Weights of a small CTC audio transcriber.
Model: arch gmlp, norm layernorm_no_bias.
Training: adamw at rate 0.0012, 10400 steps, batches of 128.
Data: trained on short made-up English sentences, spoken by a formant synthesiser in many voices, 51.1 epochs.
Rows from block 2 of a small CTC audio transcriber, named by matrix and row number. Rows with one number belong to one neuron. Each number is 128 + 24 x the weight over its row's rms, rounded and kept within 0 to 255. All counts start at 0. Numbers have three digits each.
After each neuron's rows are labels from the 100 clips, of 14976, where the neuron reaches its largest size: "top examples" is what is common among them. Only what is clearly more common there than usual is listed. The data: short made-up English sentences, spoken by a formant synthesiser in many voices.
# u: gMLP up (value half) (model.blocks.2.mixer.u.weight, 384x384), inputs 77-153
# v: gMLP up (gate half) (model.blocks.2.mixer.v.weight, 384x384), inputs 77-153
# out: gMLP down (model.blocks.2.mixer.out.weight, 384x384, transposed), outputs 77-153

u.216:111129155154117108127121114102166114151140102144111146141146108160186154149097124134127144123095116104119155084153161164095179119137109120131087085110098108131111130159135109132143144134106141129142136109149125097141122196097115104
v.216:160119135106144113153104135117118087157087135103124165149137117154103098094105142146153126145165164130134096130150151098172094153132151112098121136174109153120132136097151138145123098111105146148139132145104052104082131091135135101
out.216:129144138095144119140122121141139163090109133170136137108155110180145100130136139086119103148110105112147122129142145134155141144127131168113137112121130126105113113162119168121126117171134121125117149131157111145126117120070103156
top examples: "who"; muffled (low-pass)

u.237:126123130125150112111143137143104057129140131103138135145141151135146111141150139154166094129128173119119138111127141083135102124146149125113095174174127107128132117117144128149115128113091148151145138126104142117140143090129120158
v.237:140170153121157119122087136120116138086181113157087108145126075140109145102128096141123132102103123120136138106160096131141200140100086136121113147135138114119061075109121107123100125115119147123086110101104110120111083115100138194
out.237:128145153108103112135151153162149133142125124151164161111145138136146162091110111139106116102096139129174087127090115128103122130104142142111154146163145120126192130122137146120125143137140082121094112131131148130120112155104121118
top examples: /i/; sentence kind: statement; /ʃ/; "she"

u.7:173166140154137158149125120121152153114103134123108121094137106171111119107162137125115129128110126138093141129150097125186149131146144144150106094132122130159093140135101104071120132127091168100053152136124096097095115120113128175
v.7:100136146102126097146168128156115112128148131149168197140127149084103121149156138150102118120172119060157105140101166071134087167127140124117163155114131126102163177170142132145125168129156154169145118146141165131137132142142129132
out.7:098056067122145138103124136079095124149123135128121119109135166099136118149113141127123138116167173162099160162146172157086083088142133113141121148101118131137087143127159140170097134140137110116157177133115175189142147152117118115
top examples: /p/; /ʃ/; "pushed"; /ʊ/

u.21:092146152167142141113148123088180164130134103130112116103135184118122118144082127096140161111112118117133158138137124136104141112133109129165097092121166203088101124137148125135173112101099095118138112140174111112121115109146157131
v.21:134121125120139138119174138135116143132149124187133128141121120103127102122137092146094098063110111146134119112101091147075132100110152129102125141113151133148108131087135142090126162138145154131082127137123136174149109140111090143
out.21:142131109151149126118117077147100137123138123190091179158133141114116081137161151147129118070162132140108123103126132145116117111176151128067118140109134116123146138137095103113128129140166130125121188118112112161200141171092108163
top examples: /ð/; "this"

u.65:178109138160111155094121108104162160129125160113109107125096122099122165141104085130138163137121104122141110120157116114121143105140132123140126134115139113107109131085134119118146107119126079115124129109111127167106120105106113087
v.65:150154139103153144143162090142135100128096125135153080093134164085100127146154179121109125092142147065128155149115110081109118168140151146111150126131088122135121131159127129107129148112152124142151132155125114131147156152162131098
out.65:120091108119133140148115085101074107132139099147106126116094112120091143165152144159137133156156086197154143161141176143101135170137144142162127152101065154116146119130116114128105093112137106138145095111125109163122179160150105116
top examples: /p/; /ʌ/; "jumped"; "above"

u.152:121155171123130141159123111117123141132165113132171169136149141128150132106104150168141113106106121175169091069111146121151129202158135089114125142151151101148145160166145159124153118145126167176153139151160145116123153125119087157
v.152:124129088136169141101127130152083107110142146126097097123116105161120109167145082151130088122142172144137087120132102128143097111104091131090139145156127106138140074119115150138099135146107103104101112142077095104102134093119137117
out.152:133133147139137137153087152137139097181090145151146107120180135140107104142112091122127127084131145134146143115142126137139144117103145116094110122120110146111139132117163161098110134157085137151107106119155129125128091156108146160
top examples: /i/; /v/; /ɛ/; "every"

u.158:088131109136106074133151117118102136136112086154125139105124084114127142153110143080110131099150098120158125144112176139086157172127098128142116124110136194101123102179116109140161128072150120154147080113127133136165142139111170150
v.158:160118099165130150088127139074128162119130141103132159098113156106160133089139123123138136125118110165074091099124116104151097093143128095162153118152159150142122161109108102132159101118108110106098180113123115139102121122117102090
out.158:145083074145140113128132124124156117151097141104198134119117171116122123110123162128170121126137169108130111124154104082146106170142158136127133116151155116160135157132168122146110128130099137155114160139123110083119093116138101117
top examples: /p/; reverberation; "please"; sentence kind: request

u.111:103123125184137112136142104159125097108139115130159133079202114119128129136082125095093138111086135136148142101147137129109153161134142148147148127135106131135123110161127133124133137134138116166134102130166113123150135181123129151
v.111:108109098151089148086126131126090111171156179112177121135105107110138125120139085139169096162144144087098153161102129109131111140096138145157165144127113128144134127099097125156092118115160155119164125142078165134135142108143100134
out.111:122150083094125112116120169115161125169137119099149143121095148098108169125130139114155183139149120132063159130125113128187136107122119120147123137170129130107144105132102133142138165097153139139118166140111172144147134159156099084
top examples: /ə/; /b/; /ʌ/; "the"

u.312:113124122126162129101166136128121091053166146106092126107140153115183131160118141165103127102132152121098130128152123162099120139118144186123126111102170111132118098174114102137164125150155155127136136133126101158157109093135116133
v.312:119113100090113146120114144144098063142109152142181131153109145121104076136160167139162128152146158161107135123106123077145122151152148143127150160148134136141131137110121110145110097120141176164148150140086110127107157088160098118
out.312:146136108138155104187129162150153142126118163159143139131166078148148105130118163124118102138120138139165124178157099110140127154139163155127157147150120153125148161099102130119119137115131122109169100143155110112107140082128146144
top examples: "who"

u.101:150133152137147133082143112158153130104172160092120161096133161125148148086102139160127107151140121079105132053158134116133092118155159103146121106156172105149140134139142118109133154112139117120114157139120146117114114142143083100
v.101:091092114120118097125046171092111107072175101094108115149104144119142130111092124116119153172129161134151151143141166172109170095100145130165137168083133136072122100114113133150137092115101127113162088124122113107133107095112168151
out.101:122144092151107148145100151112142110159132165159116085096164113117105103150106128136118163133113098162159146136101089116146144114107148122140098108114093148104115103070092113136097128123148100136090107135116094102123133143132134126
top examples: sentence kind: request; white noise

u.97:091081105117113101129117138129113097120141114120143117138113103151166095110115141140155106133155159123075148107175165117146131116113145126147114104133151105130117115132140120148153124118099126138132155131123154124130154126122143107
v.97:139147136143145114151107139091150127114127119096116081103116169122136115141129106132136172151141130191157159133121083161128185116152185129128147148110069108124136083141123108124119101120115127109157112118102142104136102116177132142
out.97:148116134082126103114149151145127119167115109092111130138137155151118115111124135140130159171126143148111097115167085089131093140123128113115166171154133085118122113113155139145134083105107097128152145156121128138130129141134112111
top examples: /i/; /k/; "key"; "he"

u.162:098109149113116127143102164113144108126137123093132150163122158157152098115138150137163182140120133112132144130123142124152127139066142127157123131109087133115103151151135134139126102146136203114145131124168097110147057100127134148
v.162:173124104143162164125114136097136139125157152157149105116151146127112087117119151080152144119108148183116149112148089122158144124115111132092149112159121147165112125075108104130120116105118147100060167099093127125075134124128105134
out.162:106103120127153142128156115144154110112116133137129097130166111152149118109110122128096078172088169089157131169144152110135152128151141124132124121133115138140122132155130161167110124085118112144114095146117148091109125118131114144
top examples: /u/; /ʃ/; /j/; "usual"

u.84:122142180159126147144163116135114146122079111132114142105153099146118127092115112088111114110094116167129116116138125140113147139137128146147112120125153200150111148125113139110136141134132114122091145094177127140114134148077154107
v.84:134124104124103097143085156106114094164139147108105131138123140158151144104124117120150145157127143169114110123100157136154113110103133097161126144117125143107158104093127108160115083097100123114144100120088115079102132095103145119
out.84:133113202143119121141128100149159115097150127131127111104166191138151153132151114166122092127102132085105113097137104103144113110112158150104094089115129078156193179138143087092139110167131112118134112148127089090132129132133104134
top examples: quiet level

u.64:109154101121161149160117139091116105053146112092107120163107149108187142139138098096145143156135172173128113150111144131137125132147112125138155126125155153094130118143113133159140097109120093119157103103125123141132149101072132134
v.64:129194093168160126139125113107136134119146112136090091150105148126156137123164097144149126126145129133108105143098145109145102104103129128141160116137124119121102103130107112139118115126111126105133107125109096115126113110090128115
out.64:102134138117165097122085138147100119110134114103127108077122174126121145171099149130121136121111131141106131122141115136102123120117103116144105097106149131134129111134160136140177108147161100117150115129161131137162122138146153044
top examples: quiet level; number of words: 4; thin (high-pass)

u.283:094093171178098133126152145114152159116099083099142131143122139129150123136082113109095156117128131164144156113127171151114152092113111105127099141108152152101104132139170121149143125130137094141139111090144132152172122165092152118
v.283:159114124127086146121134107120136143143091136113155148104120139105114136114102153106140120140123134142096127128134095101126130138164161137161126129160153149132133136108129086127122097133121127118107170140142076169110144133101112062
out.283:130160081102146169140112137177145131174180156117167118160110127096088073143152124123158155180140123124152127108129110127118091172145130140119133114128158108127117119098127148103100144102137182136155168134101163111134094146127046143
top examples: /s/; /æ/; "that"

u.99:168134163151125149161106090119156125135111105141114128136140147168127078102146161111116104125052156121086123090145093133156143132138170157132109091093122154156097150104074138106153116119131125104128137111136125107084146143095102122
v.99:142105095112151145161107179104156106166121137122142116159126145134106093098166111123171127162162160143128142159099124110159134086102155132118153166140123107131153141091138144161105098118111170122146147102133154118097109080158100178
out.99:102119164108120122151104132114125099059124141151084094152178141140132095154142078130100141164113155130138143164150135142116172116179165173133130152114101158128136120134137143146122095132099129107159094098128128155148125118157133132
top examples: sentence kind: request; "me"; /ŋ/; "bring"

u.88:141139124124125135157144083149127141164105096151144118119141067120116120104147093130095081131103121125115130132109121119125117135138119150109117166124107188134143112128102149139121149129156126145123141121122153163115174112060121126
v.88:147128122104110161118106129123101090098124174101137172106128119153135130101166143140156156165152144130085157160146127115173118145145139127155152108147116090173160138165120124105131125127085165115099150174115118118098094137161148115
out.88:119108095134172148114113114128133115131159145132129116116144087150134075074121123144098080112110167126134122120125140156087108124121100141174164096125121155127121109109132109133123110116140089124114137078106120152182125113109164132
top examples: /b/; /ɔ/; /oʊ/; "bought"

u.127:093120152117083107181132123135134151123094087131136155104165138146100098122137113137093132101147108136164136119123162143185169095115150135136091119104107131113159133168161152087120155151144124148105115155182134113165116162106124133
v.127:156140109119137120109120111166132092149155162149152133157136091139111101152138139122108118101114132133140114119126104093142118151087131157090173150146124076157082135093074159127114136119178158165139133130109140078124153147119093129
out.127:171181159087126141159138154088170144102107100154146091127127119110111140141143118145113158121150094127139140135119103164130153096164106110130125125133098125132141116097148132093144128138085169108119176146095176162143099122148111086
top examples: /b/; /æ/; /g/; "bag"

u.77:150125135135173122111103149131135117082169132127129110129126127144123132099111143127132137126109115155142144075183103122154136147108121140140135112161119110153090142117093103121129109103119154120052152142110088127108098114125069147
v.77:130149117162106086147162125127124133088128117110087092108123085121135135130106123124088160132121124114157095160138117176092191107132134169123074138081120131104137081134141101141124137104109111144157089115109045087164125141114145149
out.77:132155090129104083140157119138141128140166086083135133125147153139150122115126136148102154185111111137162096133126088080127084114128135160122147148123106082110151126116107136164126090139148127136135158176157083127147136154075107122
top examples: /i/; sentence kind: statement; "he"; number of words: 7

u.329:139133152138101149121108062130144137119163139139132138107149152147162146145105135104097093122080131117095110085144116149119125128140113148138101080142159120149098160150171124095129142192138111130135157106142144137134144144108110094
v.329:140130122127115097128161142161161134163107116153180123170141116119166096110118087095116108107141139125104159110129124141108150102120105109107109122144149170116155128097133138139122147105135163175131148077097168148131166151110136101
out.329:129150145124133149095139135113120117144122152122096121120151137115086123175111103091124191114145173116102185110090077152131132106130143153138095161106161134111099154115173152121116142149149142132110145130157101136154095179127147103
top examples: "this"; /ð/; /s/; /ɪ/

u.217:108107103072139132130096139154091139108141120115091092176102105114102146171134106087125179124129129130141145178094096099122150144065086128124178172130151151094106117134162157161142129111132117123123069113157112172164118122106124103
v.217:149135104150132143126169077163136103137126127162157111072168105121122104153129137159122093095130142143137125133137136094120128167185166152127134119166084148150136117135139147090108147116166118171131138132098125152136164164133084077
out.217:092141112108128111153161103115130157111149096138166101088116129117125199145157147127139112120150104094077084090138115143145110144166112089113128101136124094142116150176128101138123130144138142151137128146110186106155173140146150115
top examples: /ə/; /b/; /ʌ/; "a"

u.137:132143145121133097139163096138132139152078079150163123109151131117114125106104158104121095098139127089099155133161116080119141123135130133129112107134152145116106118146134095131148121109133142143133119120149125123117145129136158125
v.137:096123113113122152099127140127105127117205124157188162137105120126135141117164137116154117135104113109141126151108147139122152105104138119129158145126112104152132114111114133133088147135164196184146117120097167142141135097145108153
out.137:139119123101123118103075110169116129133134155127083115131116142092098093126141117151145156155111139155148155175152136138138127103134114128147123122149110109117135107120142130152124113123164139086115118129144118165068131152100085089
top examples: /p/; /ʊ/; "slept"

u.96:120179129094144097104100101122107128084183119126097117151112114126147172139125126143141149150164095110129108125109107113127105165134103114133145148120163093152127120148095100166157088091112110120144115148123171145126138102142146151
v.96:191157142113103136135140079152130161175136148167129120169144099120110119119131115120089109119093095109121143090113097118121129145148140130126127122134177124114089154058113128106132134145149112109110166086126108166113135142097105106
out.96:157093119131105132152152105152112172124123099146155124117134123098107127112114142141078080127170114110083118086139119123120105100150117092119145144116151172147129146155137109137136138127138107102115154100147115114140139155101197155
top examples: /ð/; /s/; "this"

u.275:143115163121133153126124123116109102109136139143172122107145142130111125124074157147144118128126146161123134071208106096101145158126136097159127115153122109144107150120158080112129110154097145124088141136112116113124153125125113150
v.275:075152168140112107156148130102146134106114115126104087130114094152161153142085111132089135152137100094162099148128155199105188114150124159132068121103107167126112153123157115124124122124112104127130103090132114146159125116113155127
out.275:159159123122082133122164135129120146125145101070119128125123107128137124101136089164122190202120111149133110132090097113122112107122149130120116122123132060122146093115080128169118097175131135121131183184135107128134116148081122124
top examples: /i/; /ʃ/; "she"; "he"

u.141:176145127103153149109147136142145124105126132129119094133122129137124114098158107127139139136117141123094142123171079115135153114096145150115138131161116086141082099125086129129118127131137167111123168151098086143105104107094128134
v.141:109099158126101090161114150111161141153093102131173168141161111168136103108147139095148102119178145125122140119107173138143125121096150095116130123120153165136136142151158129123177119126084145127129127103149166118144119120160174127
out.141:136164111138138088124132135127176165098136138138128092114155151151110135172117131100127145100161126126123152115134132145151183115143109122137095138140105152132090116107153119114138139116072128117074139121133128113161101167126136097
top examples: /i/; /ɛ/; /v/; "every"

u.35:151116148154128150163124130105105103077127123131144100137176118135124103142084147107130157128117153151147128162162117095107174189109131106155158119146098125123097128143150152116152108150115168141120094135134089122121136137113137126
v.35:150104129121143153128135137086150086134103140106163130154133166161167103140103109148158134146152186158104146116146129100164098111106137101116142134173135140142153173106153152159154094099111159117105124117106126140115154114118111086
out.35:113076113118112178116114135134139168117136153114139153128107120100153135112158120128123109157140103116078110112154131170139092090125095113116161091126151121104190124156120114111138170124165094104140130118115145186126130173113138126
top examples: /i/; "wheel"; "needs"

u.9:117129098137128140082156123140071106092155134110088080128111099127134137123148131141123146116088168132092170153138110125083163147093112164126123157163131103149115077116126124138100119133125146139152131100111129139124132107114167135
v.9:133128137145079143140147151102158112185106139150171138137153140149116094165110143126154075111114127104142099104113157123138124138148108094103138083140078104134129163120154148108120149143131170160127119142132142067136130154168097103
out.9:127126139069118109112156138122131130105120125105147144137156165125144133138098148139107119132109137163157133111169151116117124142117120093168185156170161133115112139120158117133160120117123130159121089120103127147092137115151139097
top examples: /b/; /g/; "big"

u.81:126157135123130129160125114134129103132131142127182143146168120124147109114129152144139126137138146162134131119152115097148103189139145153138158128152095091159091119129128108153143105123146178158142126163110101144122141103128089107
v.81:106134167159135104100097140101130147137133099098120102103106164122127144154068128133143147144120102180169145110119143156123136099144129098165095115086113170133122119151136098143147102121113103099127095108101148105141128121180145121
out.81:158101175130161131118105130124134139107132125104087162126135120169159111113083112183108160151114119107158141099113124152127110136096113111159116157147144120164102169124155145122168093146149114089145161117128099124148108125125114135
top examples: "who"

u.185:129153132102128148116077139135105164159115130140117148150137104164094128138155100137156152147141109179162102129111102127145089130121115114109127113091158106173172121087115156131119121167129127120123112153137157124115109115132090143
v.185:134152123118116147121140090100163129131160147175148157107145157128136121126142172109114100066146097105134101098125120097157095140135112107134147080159118115157122180113118105068137153151129157128108176138110125113109113141147113117
out.185:096116118111068107130146143127139143083133091126151082112127139110167100118116136122117113145162120110108127092149135157088112123133111145163152141141164151125141149141145125176158123101092137119123133107130145094139131113152152090
top examples: /s/; "saw"

u.78:083127150091144144126059136115121144094148110109127133128114125120139164157121123132139162154113139093143110131135188139127146159150103091179135148122132126121125116165137134176165063116101109114165087131143119131131155097132139132
v.78:178139133175089130124170068165119143154141137171117140093140117123143118114130118158072068081094112127123086128118087134113111144133130144116142109125109155168135135099073117097124133121168103133096151112109118151119143144063124104
out.78:125097071149116134110142099154114156176136121140134124098103105117117140111166133118146119144141086148093116095113113125124115111134138105124139099102128161132145103143080070135102130111182109121104126116105160141146143133108150156
top examples: "the"

u.55:100103162120154066119146138162110091092122128088116144132140175125146129139107155116148138123136136110094149105158126080117084148132167107148115115124162167109146158175084077162173133111148146153110103152111104139155148115118149054
v.55:113154141148121116095114099110122122110099094109099114087115130148139148157103151123102130133091121075142121140170135144107147144142114123152122097115137176109120131167143134136160117108100107121155110116142115121146158130146184130
out.55:129086152131130105096143143113069134094130079059117081113103126098120113129110098144118147163113138135140158127135126113087153152131139137127151183127141120109069148135139174172110062138132115094171098169099097109115125124176072119
top examples: /p/; "please"; sentence kind: request; "me"

u.198:128113147135129157111161123126117142126170150122147111123129143129163136143116143170144113109154138105123124114160143113100118127122117099137139116175090100141099128109149137118123088188112182135133156122119119151144090115137091143
v.198:134147138121147106143116145112137119163111133159147139179114162143108101131138161112170138143100104119151102127106116094142116107106137107118131082117106144123099175088125171134117137124155174123103118117116129060095114120166126132
out.198:084115095129119092128129143098118111093125151116105098129127131160146152139159111090157122145125147113123136138117151132131135122089109122166135107129127151152120178101156108162133113100121121131157104087107122121115117109138128079
top examples: /eɪ/; "waits"

u.202:154125123136133132130117133101165128130080133134162121119143140156130077124102138135142129122149144170078146147162120096153115122120143109129127100162148167147124155117133137129165100114113144090081139117108087096090143143144141130
v.202:091088160164158122128146145123130097121126104081117110092108175103126134155138143172142122130164132103166126137122142129096058118183154103138146128130109152119143138146139117145131107112139118139189109133103147134134163138156120122
out.202:135104136106133143128126173128115072168156114082113134138145090120110089114163106140163158205130157135157137170171121110107099140134162143157142138128135137102103152141114122185113127134133132140147090179112093142130153133089106123
top examples: "please"; sentence kind: request; "cleaned"; "bring"

u.0:154166125165134135152159093141138141147116121148192133091144158119124104122141135148090080109132108125114104122121108117181091143162135143131151108155069148126151135109122132084106152150175155109117177154102111133108136159125095105
v.0:153115139138106129098149096090132146165121131145171138103130120128113117104123161159127109111132119147081086097142107108153115138147116106104127100159116093151122138099101133099109110187118140129092161132109108136107133132121101100
out.0:112110132093131114113129112089093134064103089111132108116138154142147109132100095119152123156121165124109116123145148121137105091139150118102099133128117128131138142153154152164135154116105077154158109098132138163135128157104163115
top examples: /s/; "a"; "sister"

u.278:107077153134118136205140137110125131127110118111111136123165109129099105140126117115088151123135137164137138112107153141147124131109122117113110149106129111084143136160149160097115150164143127140106140133170136119165079159085126144
v.278:128155126148135159136147081104121120176148174127118146094110115128135154125140122139145082129138141102158054157114113105134110160176130148144189126159084108175138162117110153110094124127157137127149140103119139114097137114144111133
out.278:113177107091138136137108172113178148132116131137156098132108114102118150099138134106135185134174118126104111149122115100158154106144123139143113109162153137120127136117152125126148146086097142143150121116135169154138151139137119077
top examples: /b/; /ə/; /v/; /ʌ/

u.143:098122168143074114133104135163155140138125078108143141136158128178172122096136108101110112142116107119080166089116164155133155087114135118190081120111126118116127148174151122129127144167142137139118109106130149104143118150087112134
v.143:133115148112134100092085144107103108118110133084105127111132169143160137136066138140155163181143116175104132124153164133090132140180138122172112113137170148123129138153119111168161105095104102115154119097123117130115161114168152105
out.143:113118126127146131131134097148121116113129090138157173152163118130146144143176125117134112162118156106115154114126133116127097153104166138107170136111096075134126159164143146112123124149126127137102149139196133122136120126124051154
top examples: sentence kind: question; "where"; "is"

u.211:095121134133138126138152112106086092135091100110136122116143130126130127126134151141138127122137144129147119152143128115139109147134136149106099140143112121137133095183155114131106135161116147150145075168152122118131118131145154133
v.211:139103162117122130113123163133178140147137159142152157140122097151136077104124109122138108132146109090127107105118136130104152123123171101147127121140124127153088178110147171091134140116135156147113135076089161097115130137131106165
out.211:116120158134068136108130130106134155124146084110129140156111103118115123179128128158135120131108107076155134117120119163118150141120112139166118153141103145095130096122121107127144110113108142118141090126146086144107147142077132124
top examples: /s/; sentence kind: statement; "works"; "slept"

u.132:119142112087156155109131107131088119145134160113177163140113120092099139117146166139141114142142131107148126128138088110132129181149113109090151150185119079180145118130115121138106127147132179130147125119081165137072171117150104135
v.132:119132095169089067147103160072139123099110114104106087097126137125160135148094139096156135149157103153148127142126185165117150134150154165148129126089134132112120082121086103148146110114119129111149109120114096123150121130149147114
out.132:134141153120083145078159105066132161113132098126107129090119156132150150115159102139130148141129126132115111092108125119106119092119111148101119150139124094136120147123114116146140142163147093122154114157121155127138149147153156103
top examples: sentence kind: question; "where"; "was"

u.364:097132139103095122156125104111133134138119074149135122112150122116119134159106155126105083129126125142178094131126149173117154104151142157111089140117097113092136079154156144098094126171139141147150103151172115126126118109145115157
v.364:120109122117110084115096155135103094123115120081129107129101163157159145114128134143170138153162138120052164124130163112157116096098115097138088106155138166139125111139126090152144119092111145097138115115108125133127119103149178087
out.364:185114123109163152132132133116122100131094144133123112128130151131106106107116121111111107108136181145105118126127085116144112115148144104120142127130133135112111129099160129156113161143114109135167154141122111106150118097151191101
top examples: quiet level; reverberation; thin (high-pass)

u.282:125100114131125124141152107187081126113132108139138088130147082104110120165139119144076077078074110121155123137106110144084127142094161129105145141094092132119138122117107160122104146152166106181144110123124112151133159161115133129
v.282:177105117131115136112125116094105130109146160130118125132116121150116121126121143158171138132150105179116110136187128099144136108085126064154153089149115129126110140123137103124151082158096135108044125170100086116097083111163105132
out.282:122085096155118125122107121095114136103126144126123133135118145102145108117097142133158112135118139138126102091109143130113097126133083105169149056123170133151156157158109092144118127117136133118113151106120122124094114121123190134
top examples: /eɪ/; "take"; "please"

u.273:136112122155095121135150065145124128097080110125134111078150135105128114118140137133092126092160146126112121149121110111130115138112121169159142116125148175132145120153124121096131138154170097128109133157126128146157134156084148060
v.273:088148134095117131153150099122168133188139118171191137120127127134114144145148131132136100093146101112165093150101137083169117147134120117119164147133085093143133137164143147102072151133160162160130132194155157129130116146154087149
out.273:087160116093107093132158132129168151089117137158124108112114095097103151162126143123124158146177115145161145143134137089151134111160127143143142129176108166088169113129113145149126141104114134111135089128173163171114128163145120063
top examples: /b/; /ʌ/; "robot"; "above"

u.330:151111111159100161120136124101134132076092159117124113100133152133109131116133163120151133116126154134082145143151112095130139119130127121135126107152089111149147107139151089115132125130101121109100161136127127147099102137144146109
v.330:098117097118102126089121128163086109165120129149151152139129114129131114134139145141128117133137138090138111141111109119113108131094183149132163133144105118137092117136134166130115150147159156170154099150118127125127140122141119125
out.330:126099137162082099133119177081113143107173190102069146139141114151178164073131122108149124149137063122155103105109156161137148116083089133142128112083089167103110160085120096142113136120133134115128124113130113140128121131153114131
top examples: /eɪ/; "train"

u.13:136113178127115147120121089117169157143150124127125171119139136144191138092117123117095084134062124092074138081133145176118135109141111128139053104152151149157122156125143151111113169150138091132118163078138157147132146116090118130
v.13:145128119107124106127182148138132128129083155131148129163150103117133065109130094130113132128155156117114162135123128111131150115118113126123113145138149147110163132102142144143122157066137126179121122097093159149116146133136163112
out.13:139143150090131129105132142103125088123157161116097134146174159099098114176124105091138191133144175143128164146107113108143121124130171156153121165118162138098116151114157127150117136142126147100131118147155075163125113140128148084
top examples: "this"; sentence kind: request; "me"; /ŋ/

u.200:113142098157128118108128099096093126092122091119086076087122096131136120147127116131108128135127115115151120160132108157094161104104131191149119121118083154148120059136103119130098130139134134124110095145131109129119102144086170134
v.200:148108139117113116134127146137137091164110152093157156124141153175124095115142141135161116160135141123109145100126147102181099107133191088136119113134129131127175138113127141145134120085123135134117146130092125087102138118145133099
out.200:159160097133119139113150116153170197149117114135161113087105139123127166072129114128123093135118105100106134149151097093178149119121109160142148134139150141161145149114123142093094130112123140147116124128117166111103105101127114158
top examples: "please"; "me"; "show"

u.372:149103154164173129115171129177126117147143141108112100139147135138143083155158151155130100142076175133085122107135131131117096119120181143137083133124123168111124100112117149122109137107159104141142126115107126126122154116113126114
v.372:103092126110144142128108144175101138082080100095160109127131112146117106131133131122120129142145168134120176117152155144122160133103152114174145144133116121117135082142174151139175121126100131168106096159108106109121118160150150120
out.372:157160142169125168120182086127171148158137153186141122125166138136111098157127099124122140108127131117142086158086102127140118105168121179082134094138133145140126117098073121103105150089139108145109139121132128158150131181107156121
top examples: /ə/; /g/; "again"

u.249:113144153168062123164186100131160136152125092155144125086124115127127129135119096116078119107122100121147095114131133148128143110137138166140084142117099185126138137129147123098102169129151123157117143113141139155163138189082099121
v.249:147144122129111101142139099131109148145193124134151145105114119116125154104101131181113114105141099118144076083117117092173108160148116077123158139146126153143141128110080080143163075117136098108115118119109142118080148129133115109
out.249:161124091164129112151137159098151128129167155092140131115114098088092115121101147146107146099147134142119119116140102144134112124150119115118106153140156138116125127116111094120112134084113128109139162111096090141136165143112148119
top examples: /ð/; /ə/; "the"

u.109:158128114154099144126112101129139131140101147142107139126157147154177089126123168095097117116067136113105180118124139117155111143153135176186112087134101149115113141167105144097084169140155121122115141128168107139114115151088095089
v.109:162102129107130085169103159093109091152109142103153166158120135127116119100146122155167123166150137182121114117109137097185097127141152089098136152140134143169181132103124129154122117095088142122116116125099137121086155105148135109
out.109:097142103153128120128114131107148102166162156115091120132112152127129147150172061128102149087128114119111123134118143145120157098090127162158122131126134106126078095115120151111087117157155124097129137110089112126143129120148080123
top examples: sentence kind: request; "me"; "please"; "bring"

u.338:152138117195110141098148107128142158161172137126112117106108127115105139103129123103130108112117088174124118084115097109155116136136135114154158119130093145163141139113084131075102111122177145135110187132077141113098147123113103127
v.338:125117120105144114090162146132117128096113141105121152138151148142139123101120154155159135134197139102123146142134139082136112173114135102148135108170171169141168139156134148146157108118119147142102117116130111145125126095172184086
out.338:132141122085157125129164148148102152082124162076157139150154138116136145095108126090118106088135151140101150148164148088164105118152130119140158129177188156142140154153162139146119109132137106112119158093116147127116113081126122108
top examples: /u/; thin (high-pass); /j/; "usual"